From a checkpoint of a small image classifier.
Model: 32-pixel images, norm layernorm, activation gelu, width 384.
Training: 15200 steps, held-out accuracy 100%.
Data: trained on pictures of board games with random positions, seen at a slant, 97500 training examples, 39.9 epochs.
Rows from block 2, named by matrix and row number. Rows with one number belong to one attention dimension. Each number is 500 + 25 x the weight over its row's rms, rounded and kept within 0 to 999. All counts start at 0. Numbers have three digits each. After the name is the row's rms in percent of the matrix's.
# q: attention query (model.blocks.2.attn.q.weight, 384x384), inputs 0-76
# k: attention key (model.blocks.2.attn.k.weight, 384x384), inputs 0-76
q.37 105:504519502503496484422502525519519479466503531499530484498480514473501485518482497497508512467513492495529481519481534471447532525527533449512513451481543495449549520492502485478471471518433474496528478479479479508501507506536547495
q.38 102:467555513523531466522523484517440504500505501461504481519527484497517473499447497505511500504545552464487553513513526478507509532450483520494504540466491508478522500507488519512498499509529521499489525473505498497495480494520518518
q.39 099:527541479487484489486470501542526558525470493493479558513460553492517528530502491505495486546502518506513501533550493474512538505505461524493502519519491516500477483498489495514541467490505492506517494502518510480481527492478483498
q.40 099:517508505482513508503488486514534500477449492483522522516506460516520531512549519496493496494467472503509528499519492463488529505583466496460506473536452531464503522491513521531500488541519468498504486550495470524527484517542424507
q.41 092:473509544520495518504511511510515518515495455471492498469482525494453544463471521493482482521518489529461513514517504545523487508504494496498507498498514527502498473499468478511464509523495528467497508476461537511508535532467480527
q.42 094:488521451512461520514464525503497499477523441510481520513489481516482521507479501523463500501486516474543505551507517495525534523509480492447494506436508495499483516512489487505521507467528593513442503536457555493464494478533516496
q.43 098:495521506499540512504534457480502458472496515520475480484507518534512502492494488482496472515489481505503471484460491479512487499505514466493519518533507529464461493459509487458515478523498489549524477510478543502521485486507498512
q.44 103:530483509543512468413511515493495493502524491519470526467472492470477522506520507534470508523474487494483532467486487474467465519523492491498518491537499508534501440531517498517494497532494507490503516493502486535514495527469477510
q.45 100:509541479472520464494487497454456530499475478505493504531497525504513467528515486553550489485511517475538486520507503477500480494476505538515474483534482475482497502494499481499485488514497496480518455463543471485489479485530501511
q.46 094:522519488474496489466525484530503506509507457495519501516457514491499535511558546542505475483537463533500494502491430513510493506480546509522521508477430459521479498499529553494509489492490490555490513451515483486489460513500497487
q.47 103:497531489469498521509486473541539518494458489522526477518494474545468510473532499494459504505500447487518539518508495512526515498494516528511521510447494484508481495489530509482456470525514557549528499475487502505476471506487475499
q.48 107:459503547477487474459494483499468459488513490493458506485444549503526473454463487505511505527527493508508490472490501498493479466478506514489530508539502503553522505474515495525518481502518529493499515466456474487503516532556522452
q.49 103:508459488498482510518527528500495477506481462497530508492536506529528508515528527415455522465490496500538508486517524460499459506506527547508526458543495541566506460483498531513498526517520493509497544528492529511515516486511467527
q.50 095:476472505513517513539480459428506543459484523475538530512503493517492530517519497468467496501511487511497471467486512481495467482450487482529465497476481509465467492509480487473529505517481524475515505498492505555487465482476486487
q.51 096:456502536472522476503423487511522495491489494538482523521499509500527508549492494528473491495471489464453508515483540513538449526541534515492506480474520468472486486562523549529485477476466539518516528431462504521509535477522498458
q.52 109:513502520472505517465508540495443517499539515519495482523477490502493465485511516462531510484521472513521507487509538474461515475489506487448508444480447533504504480486516505498490523475508479518517498476500526505485483480538528494
q.53 098:509521508533503482483483530432482487506508488507508486456533507547444469486487485501483514470566481484510467525470485497501480524525546477470492490441533491473481503486518486500475515465446505503521496512500537498487469456510549521
q.54 100:504485449484521498528498499483512521523535492501466494490482494469505543483492523494493449486481521507488522497523518556494539486489517543470521509480474543493519516458502496525508511497506541516485485511470466486474485547517504506
q.55 099:475494509478476529521493529478497507521532518527489493490470513529484498543448518531494482536511500518529517512506469523482516485523517526521517477512530477528494519522483501495460506522554449534451476480477534492502467483462562503
q.56 095:520523505529526483496512506526549496492500529496513518509503538480459488482490463486481501510520476503516452498533510437561521520477483464527499481497487512513497469511487504501516510510477424528532517506491510513492503434491523490
q.57 088:490507474493489544499503538481509507519482523568467489511511468475477484498495476518549507519478512477471488547484524453508532491499482475485491522498497497518490517556495490462517480484474478505483504495514507461509546494507499505
q.58 097:523493460499482474511509510528531518539518499493439469510519544524480478473477488522509504514509505508510533500509518533514517524498497485479474492486526525482490543518467493511505518484499552507520517498502552493531585514448472535
q.59 101:516488479532521519507549497505453526539490474444503488460519497519514490506489478519527472499512504506528460502474481508465554489504454515493484512480515501512463521491466479518534505486496471507494469482559544503462548497527509537
q.60 101:552543479492490485494494461535482518526480480494480500484480490509473475457480521486477505506477523497476510467499538491511474472490511505482496486456506466501521511445499514523496498509536511515506496473550490512498473521458430500
q.61 101:501463490523489516504511489507509469513501476482487493473457529494474534455493514486443506485541481490493478496503478495517521464503486483501480483492518514484480484504526513518484528522476482535509494461508497536545466487484477515
q.62 109:502522495486492511500511494517504506532508533493497509529530525493489491497519530531518493513497504515476549498476572511567566501448497475522462467537484502521519499428486482518491522455529464481481516488496489496488494483495479502
q.63 103:503534527494516530499493560475474503489521492492554515542518506513496469518460440509489526498475467505511496459496494497485461469493505479478528484461493534473495482507473485468497462520463518505497515496482500524531520463474491494
q.64 094:501518521445498433480504536497455524496479517540538519545480504496479515505528463481484525500488542456517468483535528468496539498491508447499502490494494476468499485494507456517509481515481504511534528527516501495507506504502526558
q.65 100:542507536510479506481503490512511528485462498497484477505516486496470480527491490477510495506480478529544512515474475501479519509470502538474539503512525458486451470484447475455482508526519522560504488464519458500498512511499473467
q.66 092:507516471511514530481480480512484515514499502534478493509514512522507453503503494524523467479525519507491522494490507468531489487488508488506432500483480547535502537504527527469499525490484500471512474535449512496505475451468502486
q.67 084:460513511548469528506490511532534480476511498518500506487483523529517508521494464524481548482533512483499498498470485489535470526479479500502463503503488483497520490509509509482478528501494504507455461523479524476502495523493476485
q.68 087:479497444520501513492523518484486479521489525484492515499507530484482515517467528480471497520492509496536489485458498492529495446451520449487498480512497495490456498517485490509508494479489501494500530515564512508471493470470451444
q.69 098:500492470460503463463527510504492522540486524431500469503491510482501537521509511506495512520527522504470475473530487512480548500443464480519513477467478491522503485495550510469498481518522482467497473489462468542484509459527553555
q.70 096:484488467451513514473548571510505493508487539520506512492510536490505492498499501487473534519514509490498481533505517448512501547551520536494517486454520471505467451519497511453515525491515489512497517514504505556509507519517560534
q.71 100:450554481516466518502499509502483520519486473541497469509488488509477514465447520562517527544515527531474493499481475521473459507505513505517475505510498505517532529524496439493540496506484506481469515513454480515559540485499428481
q.72 095:520463532449491488471512459535536496499509493486544468498530479483505498511455497496527495508489472449520514476479517508467472543531530491492501474527499500505501526521508515485502505540489496511514494495511515534479550488501477497
q.73 092:499493490494464506478466494536487508508506516459538516491502523475474512551476530512491495464487495504497483484503513520467484491525439528508496521497492483477454492536537468540541490487464505494484462469487472512524528490546488536
q.74 096:515482537505495509489499536465501510512506439472521517477471457502510505470537497489518485544530485499467514519539462504477493545434494511516486546514492469524513502482491493532456509481501559484480547505510507491501517511498472527
q.75 096:499498516522493526500490516467514515525430488471469525507467491490495481482495543508506531500562506518479501535477528543489467508517488517503498543501459490474542448489512497503504502492482506497511478511534544494514496497474485465
q.76 099:503513460526485510491497549557523474563500492496499469528472489485498460524531511517487495486563524506461473546514518527525528516493528475457475496516470495494478491480496500490460506492497506476490483517490507520546499514472505514
q.77 095:497501471486484542480517521526480504516469516481514521517528496505515482543474470504476473515495517534537487501509457544498515550458488566507502532508503492492497475483507486471522513504539541524483477488501482465500525459551500497
q.78 106:483509504476482472509480496478520504459473504505557492519507488494487487474500502470455536467503566496534538524473495516476471491474511522501548491545500491506471484503506524475544542508523503505493507477475523510523528497529493508
q.79 111:512556547515463476493516487473473572480496463492510476503523459529535525525514501479507502491476512503519469537518486468516506484485518468492460448502467534527568509505490453515508527495511500514535468535504473479482512485520460453
q.80 088:433451500498483500472542551500493486506519533522517465502471490462463496513522516493443526491506548459518539524499513526544529529475510519492499505491527481522481439484524470533509505471462496508513466497481526540484520490505555507
q.81 093:493487531524528479532483467472505501466480491517473484471468513521500487495460505530490479499509491507522498498475523500519515484543499486487479496491500501510461497514491497522497464483526472516450519491472511517487509532513435524
q.82 105:498510547549535479490468538478484495499508447470481531493484486465480458478560468495489526439487517523527517491493485510506508544447473446494520467523537475499465466531492536511483491480497524454504558485497496471466504490522460487
q.83 094:503546511449491514481500470493487528482474564516502492506497478481525476501487510513493522500484554547429491520467486463486475481533493496471485461507474492472489436476515509473504502510507493499522429504510547515514432509486542529
q.84 101:502504461510535473475499473506507512465520502518481515464497495503516491516534528538465453512501538493498527547510523509519480487536496520522489492481536482495531486483492530507484524502519472486497497461500489507550433507508546462
q.85 091:504509555490473495466489522485528531520535520523510536498508527483490505512532497472517459467468507481557459498484478475495473496529526473506521496493502513529547527533499461480550493517522490517513548556523489458480469509513480473
q.86 094:491508534501530465508497517511544477473518485471520477548490504479502499493505488513471533478416507504536466531436474470487468486526503477475506473493501502471511478501503493511441548479479512493519532475479504498537499547489505517
q.87 092:537495527509497480507471467487460484472533504514507460492479486483531493490497502479534539454457501532516503488462497475520491536453558550527519449460520531507533504539512534497479482499506548510539504493493491531509490511531537529
q.88 094:497513481507525487514491511521467493521487517490463482519514483464548507537491500529540528571494489523440510482532474527498571539484508514539495480490487485493520490484524498482475478487487494490482486469541481476461468506499537494
q.89 097:498497497514512531453513546506481497485508487438509496505508511536467517489502484543507541503517527490492519505517509508497463517495510505518460466482488536463492509485513524509552545510485507491472519462499549476498502517516497515
q.90 096:492531509468528458506514483489493523549462516514499489457470496502496483506465511501498490512480474481499488486548497513506511461535463538546516517526495496483533482492515495463484486538523505497504473528504492516500516519479543547
q.91 089:503495475504516491498495519452501526537463472504490513448499493492477508528483462493459483514510452508501490473510490511467511490478489462537527494488490461484476473489482504522480510501524464475532523502532415504524517485503520517
q.92 092:515490568536533530488498489536514487490539513477476498483520482526519540497499493485463449482480502522509510534498485494505497524514515489487483485493500474541492467527467498475540524454500500513521478524523512519494504506492486471
q.93 092:497494516493552497497524501477499495502513521506499515442498473488509485477510496479476489502479497479485528547492484503463534512521462496485515527510526470520524480486473525492473517518504499484466501517489523532505569488586488514
q.94 094:525539512523470488524543502498510510476502446447494486460528473543533487467489495517490446489485516488526466547532492521539507547479490519546498526520494501543550540491484523503515489515493483482499530538529485471502480511535488504
q.95 097:525487478498477517488481477483510471483497537499462503514488560522548511493497531506558469494546491512502571475476521536497528514479540500498468507512473515499449499565520487479473469501511471514510487502488445504525481475456501485
q.96 112:476522536508523492503485475524540484542499476508520465506482496534536528471490487502538480503478449522497523508463516545529530500528481513493526474532518500476512552478476486484484531543495477539458485457491442408462490516466504507
q.97 105:488514482475464530460526535506520490494478512495512464469477523531471513517467543479498498439474511438450438494472554503527474506529456501542508541498495517523477501521506484511526460460505495457484489510504443514516530482499474472
q.98 099:470525502558533508480497431487507529502490496494505530504488444522525521495538477525526467550511514529489504498463504499505540507492500513486489536489464468496487490494534508502459489522525504439481485493497501451521500520466532499
q.99 093:495496524512445511514525510495455463487475505468518502477516523490495522485487513477486467506510502512484513493559484545498492545509488449536533514489542481512468519526500484489533524498515516463499483523439490522493486521510497515
q.100 094:495544497495510479488527503486472492479512495456481522557505502507480500482490490478508486515460542549523463493531473470484497506493507532483474482503534515488480520484505487487510509477541473498533466573539537481528480476511524532
q.101 093:536531460490468532496478506479506517482519506492507477452475521514506450522493471501531489503481528551496497483508492508493562486510507472524505508502489507488454507486502492473500518492496485507510469473541499511503525491483482528
q.102 094:461463513492473547518546473523529492501513521488510477540536489502509577487495535511484453485508464525473484481474521479506511478518507540519502471505454498474471495477499461525507494521549513492518486516514492502549503521513473470
q.103 115:496507504539482476502490478492493504497502468503438500537477511495477508469491544510508552506493471522537515473490467492488518489494540513526524484515516512453493483518496481521512486505472474505510508489509509493488571508495561484
q.104 097:519514527448497484516467451486493517508478498483484477487474529497535482529489515468486520491456487508541527527489499555513495511515516510486462460497518519529509498510492481522508496490489488495504509486510504516487560512503500537
q.105 100:471516465502501528518424514550540518504518498482545525493449465507510480497500510525471498497484477524478505512495499472490476488515479433483515472515450507485517544488486481523488523489530473462477491478509471526495497538470534561
q.106 108:555525509519521515480513494514518458510527513504496499499543480547479485518486538461471500536482539483555507525488470490497483528507523486512503464501508455473511528498457474529535518504494518514494462528509482491483446472487497471
q.107 095:471484500464518518475548523494485520490485485481499504479472467483540508529517458508511526497524542538519536530457494440478521513513512542453482516517475521515482449543536506470443526507501510461510478483508519462513506517502557488
q.108 106:525546516489497530475522487476459488534491462531503478483502528528490506476504486504459484524511478471486471476496512439521478440530505533513477488529468482554506530544533501521566497479466497505498504541520506508487474447501501481
q.109 091:493504522493496495517508508451500459489519497456492472446474478533508464461475509466472458491510522503505465503521518482462466488500450478494522522508487502484494518484550498497504475525478521509479506502526536468524511459508470544
q.110 092:486526529539464507521467467486506507489492525484509530521509490462496469492482494473467489526489515512507501488489511552493438479483416518534466525509480474472505515496514489484527478446501490451465484511452529514468467524508469494
q.111 096:536517517517464499522559529497512493472504508528538499514549509466459510490507516510517483496462514440468515479503511476514498490440491481483511490491526482534485501485495548520487474515524500534513543493523505495496472525457467461
q.112 101:448500465473511509542512531491445528499499498485514483513474485530436496522501494546534516462497530468494488485534468493497486482492511533445547509508550486512530507566490519487527435502501490543510507494523536489490480474499526526
q.113 109:501489500489531464527530498545525498491500487502536522529488484524547473487465560460500494512510524542511493512485513525550498507503500508497502489479489483501495512533486503441541510498547478489508494541530511540475484471519481548
q.114 098:512527509514537509491523501484499499511505497471521499496476491453516509491499517486528469492491496502541509501457494489471491472527539474497533549526553554517567483531475519493530546492491490489503504477462491527483539493477460518
q.115 100:489475482506484464519533487525561509507487431471503489469493499512490542508504507499480506500460504531512504508485510466442487452494501503440446479509480524501472450504496547485442488525521489487516482527502521509472483547489513488
q.116 103:505512538490527498482482506489543527555524495455482443471480464513490477503481498495509514528483495559491519456509509489469493528509496497517482532491522511483511541526543468473499512522460498491479479488501501492503530514492486499
q.117 090:493515506484494495476486472522517484488483504512520475546489494492504490498532521470471548498493473517474477513515523517505473517551492534509468470512550487549493480500462471481518502519521495474502487556497433472491512501520472487
q.118 105:521484522545467472508470478431488464506502522508433498476504515467528521511473480459494498550472480508478503526496494559499485497501492481556496515506458483509455513492498514519506482455488513502454527495488515513494556484508474484
q.119 097:503522514491475480500431466511547492455546503463520515535513482473489482512496512494507520516506522464487522502505486511493512503523504510525503461476535505486481493512526497469516525466550468481497521506513469465495539529496492480
k.37 106:478511487525535490486549531558499521497514473485494487476479527468519518473495528542562519493473547503492493481436485499509475550543486502502500500538522497455503479527499469486523491506476508495499515509537458494511509507475503506
k.38 107:450529477510509478508536497527455486490472489506480501509472518490524481473501526529465523528550513522500475519523493491523530499515494487447527502493479499510500479515479529534506493504466457492513476505498517499436467512519491540
k.39 099:498490429528498541475485448470555471484501472513474500456486439475498515525470507547501483522482501558475453498483517493470509455558477505527459518552457506473493510494516490520530483525515522462494482543493508477516496517485462509
k.40 101:499476513513485500480494438507486487534492489494450527469504498520461470504494520497479525508518491542509521494510472531468557486537483497532528524484487483509452502494443486513466483533502475519503519529481455480514502463514500504
k.41 095:482481527525487488503529484534481503478437461534461523517497485504486517519466484459525487519500475490459503496480456471497454472528481496474495482501487508500562460490523512523519490501510528487449521484502495465546548495507482488
k.42 099:474550486476529505527505483505536508490459474539446495538538527506484502496487487462459517555468504488478503474487446469497516494489457494460483513483472521505523509509459469500492499534515475510461513542456537501531520480480533485
k.43 095:533517436510459495557505501505550518485474507491508522518492533511503539489500509502471501474498473493497485500493514483503505496483502504502493451489513543460441519495485503502481525491489495505553546499515511559523482473486468518
k.44 104:512466495522536497538469539513555500506495477498505543485487483515518518500510521496487501521525530486524487494511528483486488496492486476466563467532506461507472524518489512489546485510498528484476499467471497482483473517466468502
k.45 098:530506502494502472499511514477515491532485491472555473463477489504477506479528489543502489493523492454541511529486472554497478499492524495480485476508490500492504553489499522502487499486537532480511467504491537490471541536493514461
k.46 101:507510511516434513475494473519488491496502498528496594505556475506471511502522492492513488510484459509485481512521515502491520496515499515487509523504426547485518494520517492494499523454441469493456561470503515504467468514518441481
k.47 106:537513517507463491509524468523487514495463508492495487530484513463484499455535472533513547496500492511507468477442494538503571480520487510472521487488485502500490485511510485547520504527480500503489554494501505565481461470529504524
k.48 103:519456518518534494505510476496553477518477483507480529502476563521525527482516484504469503533496489455487517519522481487485473440474509511512515498491480510454500509542510516517499473510500524482498516507528500544467486518524508480
k.49 096:508429477525452502478496521462426491490500513512522509518472489510549476514523540478497493470477532486533454459517511503498494488446524536511511498478497507519480462470469500492542475521514443473499489492507524459467473518521519510
k.50 099:537518481458521474486521474460491436517483510488524488512542510517459469556542489512458503457532478525515487525502467506525470490479462473484509524479485480504532504443539480483496526454462501513532491526515513557492465519460461469
k.51 100:510510490445478489487507471499505526465471509471508482497523550503468517517530498509504500507448499478490481507541483566521478479527531528483545519489497461492498463508508494483515502501495524502459448478488475503499495505486509531
k.52 111:524505523488520544430523489517520495490476524433500492508493505537495508521513452487508488472506498465459503498524502467449497539465435529494463482490505522500481479474515484485539471490511472493485528485466435518493452504503532478
k.53 105:546552472474549456477508529521483515497522505483460490505531494531499455518500502503516519482501515516495517483477516489511475522489500534488505490488505526468591528502521524474512467505496524448494541522494529496498489493480510495
k.54 102:518508528477481520482490502526499460489494436450502486514508517504495462495520483492509499509492528540509510536486499523474492467497535501496506441493472498527479472485494481473475522488540513531507471524548536473504503552503501488
k.55 095:487493481489502499492525496508540505533465514515502494576477487511499500537493506493564484520482486486523507550541529523547484548552528513529460456477477488534483513479464482522545543496481537490485464542484529489510532529511519544
k.56 101:476508468510534501476520525558473489494520504515486498469463527456532528507516507482499507449468541505513505457503489488550520523490445465461506511488493506490501487499469546490537504480483490487493513488545494481508470514506498525
k.57 091:518480481437522536516500541541549543467520510500473468485534514442463518555488443519575501513469479469532509518503494501516524495523481486477487484514536523481454522512483496506502446529480499541480474496526480475481454519501535514
k.58 100:491513493479461493501469490509471525521446514511459466555503504500451513540483513502519473470491510484504517464526545485493518492483524492511460481492471492529484469507505461523479468503474517540498495480446470532554495516494494474
k.59 103:501541500491489519514514484513483525502476531501485516484468471533506495515492516456495496506472519498524506535505535485489538490462470474559509505502494472512532487526513509520456507509482527504492483484465494503508513474476500487
k.60 102:535514509515518493461511469494521460522449518546492472507489499461532472491449497501477509494474505513445484503438504502527496440531492528515470472454544455520477507496503517527475502489511534482522468543489460508523489476490516513
k.61 097:513471506487452519510502492495499490483469499476514538477498495496519490533477491471497487478482479507450455525481477491520507518514510461532443494508503475457485524494541474511520518508504466491523509470492512522560458472478504496
k.62 107:515471535486496456523514487542504553523495512450504542505493465488489481515480507505486470482466502513462478537486543495469513502460483512532449476513501507520501532500504490502518498480494498507457435524505502502510518474484520517
k.63 107:486485533469546487490477519450498514482494486513523443465545519496463499494473494498490533519529498509493508525498505491532525507516453492502521493515564495519491532512477473491520482525465507477523499510484483506491513518484535487
k.64 093:497479509508510484466430544515470521516430478509467526496513492468479519523491520486513511504526493524500494486504512527463537477534467480447483482468486567520514504551477501447517467532546542457502513478511504506470537508503487484
k.65 101:466482551459507523527498462502515507514496483486502482505485522496499513520509468456537494514509466465474511457498509521521498525460500546537521519497522511514506504462493515514467485505480506505473532488513524544504514497492530501
k.66 095:490468469455499515488530514525453486507492490510506505495485461502497483452490528545470471498457473500523446513533474513558498482489511453469496524466490529503512489500556535522529526474524477486515536486497489526477493508498484505
k.67 087:503554469514471458472507474500485464508519477499492528516491476470473522513478513489483452484472519471535490407504561478487517503478514480523509485502487481495466479532536520510497510536511500434501508472503501467495502485498444446
k.68 100:536475499482496532525532531526507505548532516521519524520489523483462531480535519527497500505515469468442506498536492490509531494493454514471536488502502538489508534494532532485549515474501470516491471485515473527483503522498532475
k.69 097:519520499485478526487468490461533529509469474488503499489553464507544523544513530468467521493544480512429526491483453514534528500521495507546479521490529534486463542460521487496488484485506530458529472497526490462500533479502486507
k.70 103:493466493487513506469482522505468532503488494525476490502461512551476509481499515551457542494501489542453538516489517502516533488526465497525508499488473505494478510476496513488442510515522532534475495485484528513478489531528479533
k.71 092:533475524480487487521471468503544471459473491480497471487565492468488502426517511524490471479507491502516456497532479477526523535514526521519479493516544533543491507445548495524484486530481471496518513493462459480491513462447512564
k.72 100:533502521474530469513491526518511495507494473516541488500494467500507502541508536498503494506510473462478528518505508503552500556530484508464493502504558504552477486497456496445513497503582525463476477492557483510489521463526505514
k.73 092:454555517515510499484492502527527511513511491485539437495409455498537516552492508519474468538507519531473564476501484526518467508499490534531489473540495522500485508493504500511471500520497489535514496482500518534494510498517553510
k.74 095:511484494467487427550492488481509524465487441512490513506485467494490488539520497506517506491491501502494454480468508491417540468519484510483458517520485477508500465457495480504476495545455524473546527482515512481491456484543495489
k.75 099:500485484540487511489471519508483501481465514505488553529489446486511494508470487514516508534540481495495479469534476496484506489495493489489503500497486505496511469499534505521496466495534530489511489492535524486478505538527482482
k.76 099:494506472511494461520469545519461525473513505523476463483484500509492472548497485547495554496471414542516513451511526514465533535576504518495493475503474565490537552533543501508487491474474508482511442476478478476448532488475507517
k.77 097:485522483474487527499511526491528534489507486485471447494504469503489539524522456515467502476494524479487543519525499547497479500469452487501501492466516520484493477479476503487559515513512497496505501523525485520500467501497505456
k.78 102:478507523487505534500512502522493519498489508508516514531544475463503489504533500503484521447484501509512542513518483534504459494528499523496483493511535509507494491482482471482566530499520516511535497507546471449474539503497454535
k.79 109:499462490460475511483535489483503449466508484483512506518480546486512496488483512465490511492528464478517471526523516475497493529497518482550494460496473484499493497512501476520505513519541471525512474450491490496521518502528480529
k.80 093:474486485482482500478521501517516532476534516475484531509506490493511537493492499559466526524471491509474538485477519503465528477515519487548488516468491523493494476500521455451458477476476500527504452485492471497494499485521463490
k.81 094:529558498504526510435500461494524470528496506482461507501512490476585497465492517512523501481474505513477491555511472507508464482494477490577521480481523500508470493488495555483507513480501496484472511466522449494532486457429488528
k.82 100:499527486508522478448451507486524536507455520459500516559512510488526498517486475513540549484531506539532517512453499498516474479527501513528515520499488508511510481515499490485494538530520494557558494536516475542491499524467537498
k.83 096:421495479563520498481475506504466519527466495477488502476520495543490526507521561522471503499497530499533510482521489505469469526472527521467449498503495482528522522488526503502484482493500472473529417465517511522520517518497520541
k.84 101:498486518473501514469521462496491497509522491508491479460511512530477469520478524478509501525488479582503475457515532525463499506463511482504485511473487524479497500506547496514467519440526466531498471459501509523463505477511536490
k.85 093:532486468486505482524497534507539479526515495480497542490530533498496482518511482513515512529490466464491480490507528493480527473541516468507525491509419512514528506522507509493522482480547485536506540505503509526500531464565490482
k.86 099:498519491471469469454439486481527443508480467475540491501492518491529461483511469498494537501505493518521507546476501498486518498529514531519506502514528505511487532503508490458512434489504467520554476507515514507499474464498534473
k.87 093:485507509555525487472494467505566497485478505516525492481550505480550454450540504464495519519521496517516529499496534493519462503525507500509508500492548470481498480523492522471508485497497507511533514502515501474488503494515536509
k.88 092:518527493490489547545539528487480501501481509508442511532526483532495514451532520517500490473534463530471479466494510496504544507492471502485507522494488530481535466516510504475492520549505483538588476536491502498532495500498459465
k.89 101:471493526489482490507509490496543509516462522524501533520506478493531490539486448453562511519510499506501488487506464484539495504494509480483472530578516511483483575524492515535482496502506498470484519523483528495507488514548479504
k.90 096:499527476478475498493492504487477499515514486499526505507501447534506508522478501484496511502515505491488470515482475467482508522503523489563478523512486529493527507537510504450487516475504536528520521514454489515468545454514536493
k.91 097:486477454507496525490514507513496535487503549502516518507513459530501490489545504467473511461476507467504497520481506548507531511491434502504509536484515497483494503463510488464477456505487530541502513473495503488511476477516487538
k.92 092:507492530504499510523503524446497464500486452496519483478488508477483500494485496485533521522483492510512470496468446509514506516485497450492519505512468503487499517464543545530490535539490482502477502490476484487539460499488455493
k.93 095:522520503487496512471502494538520478533551532488505514522506500461513469550485506489500503497471534483530495517501504468519511521514474464549543499519522470479531499506504498479522533454508524510536498529467488491479527513513493476
k.94 090:506541525523503502499554516508510518526485505452521517505516516518502495493493506468493528516472551486521501475482507526467517524508512519540498525510492495523523481514442534519505535508480443513472525540500485522448490504477460512
k.95 102:503513471503520484521501529501548484508489476526494471515536518485491526489484528515499491513526505481490448498546500525487483492480514501460465537471497530544478513465489516499509521482535486472524504503541476481514495514492498521
k.96 103:483496510504477486457516457551533553526532485518522473483481530524504482481511465486495517527485490485529497479542487489526481535477525530531463478485496483494504532488500528506508474517490463492521568464484491484508496522492463437
k.97 106:490469469475517529502536472489483435458512477476540499520500539543511524475533497472501513482508546509490509483522528467471547481498516475477518525457503507498500473508518493526517495462522523491462469503472516518509485539470489420
k.98 102:479492499490473474499535481529522538516488469516521507533500507504466505543463500513522510508508506450478492425533485484485483521459547512528510483439535532499493490521471497501507536471478501479508515475500518476506458463525518473
k.99 097:521505498512452475501507470515508504488482518579510481478488490527476537478488539466493544476491482531518491455504530518520534470470484481472488482486499503476457472509490524515525507435508477500477471492491505524467536500470488441
k.100 099:503482532508467482501540513462501500470496520515505492493523513451511513511490474496540503514493496462476504500462481503474480485524511516483466476489493517519472475483499508501491505538492500500494482468509474480512488478463530475
k.101 101:464483511473498500500481469456477478486464496536436486503530441516525517485475505496495479443491492467511500518462505456472510504483460528494461528503466468484470465542529453480523524506505528520481504469489470500507493470537508513
k.102 098:469471481469489508527442491528542501495524523508527531520534496490481520535516485514485485457477532495503497507532553492509457457546535569503565522504528480510476509508506500493472522537484454478512534477524516499504484548531471476
k.103 121:498491462498499499483469501503560534500467533479498495471461463481496496525498487529471507508471546512525523501505525540503533495494522580487498477487507470515472510480524495484510502500466467525481489503512509513478542504506510526
k.104 098:521497499478513521511482486469501506543539480530498530475503486539491503493450477501469514537515460453481506500465510417472505466492523482519515497479515512472528491523492504487529465447540478467476512480517528460469522444484486503
k.105 106:475497522482551493563516501498487500501488460497469462519462483516521523495494507486468488482492468506488547517445506499445441492523524504500480523500462469492484508523480486480509488492466483528480488546543463571542499506486509521
k.106 108:528497508525525532475478490499533486515505537495557541496501493540494501449521509497585468479501491499450486557471507465448493506495461518524498540485506520468467476524518497489507490488463456526492499534486551535506486486504472455
k.107 106:468513467519495506514540502569536494498507528473483445488502468482489509497481463523505519510512523466504488483484509491502520520528470515463469510543478535532518516531518521491537483512484504504506509474538532465472429533483522484
k.108 110:532487524474506519460491524514512496512442489476518516492516526517488515490534450506516451501530468479513527468495531505479541488544471540485531535511514494511486501507514501473490478532468510488517524522477500479499505549496449524
k.109 101:479517456513553493530499535557535499499520499514461485493503474514493491531508474515445486491503500469499475457446459510513505530483491500490469474512484498496495473467487538479465489488436484540462489509491504476531474531519533505
k.110 105:475520496580513524480496520527513496499493482489509497503482556530461481498512506512468501513488492494500498504482490514433499493522576503538572483510513498479506491509494546555497544515513508538454510546497501491491523532477499532
k.111 097:534507505460457513475497481497463532503555522488526501514487495496512565498488487515556548469436479494535530509531513464464534519543538490540520495497493504470491510490532493528478522504493482522476524494488511538488492521527490532
k.112 106:504517496518512482483527479516524503479488476487475499520505523527531508514501524526483493529510472508461473495504509489475457484573483509522481508505487448499482502464552503550458493528481532506498502488473489492531511507478539532
k.113 102:497530533523508527481487463502478475538506535518436477525518484518476536492481570461530467520505516522475480505492475519512502499487434524528499513469450501498475543508495530482459483472494515477483526501517465481489515517515482545
k.114 103:497506480455463505506480489549505476527535514537492504471500467496512462474527526477530504505480515513513458493489504510517526463464540497502472488512453518484512483486511477507505466505507459525520481516491473537508515490480463491
k.115 098:512437501483558483497516538512505518498531502476522517506476510480489508527514464508514463487446505501490522474486526476499479478516493508484465462514497506491512450486518535545518482508519546500516494498556500539444521516517485521
k.116 103:537517504533460462503529458525529482548524528496488517466478510497492510503520508521459520467477480475485466455495502524515564486482517512481515497507459462485486490516514513476468461483487505529535428514460457509452493492497522464
k.117 093:502483510466498463543510494471512490539489474494451521534531549498528534525498474479515509555501523505495505512495504490518471507481526498505528487498442483501447494493519504512506448494521500484487546530452479457538539508448501476
k.118 110:479487515533496535499478507486488488438490505516507476489495493499463485479513495520525496472529509507519549502556513503487498518508558459515523494513476490524491525503491513485493539532486480516506485517476494519476540476542484463
k.119 099:499543527504529503477512479471568500508476486537489505515507486521458433496508519522515499472497506528540516470491533472477501523485541525510501538497472540501442522479482504519552538492493470513492530530497510545492566494468521485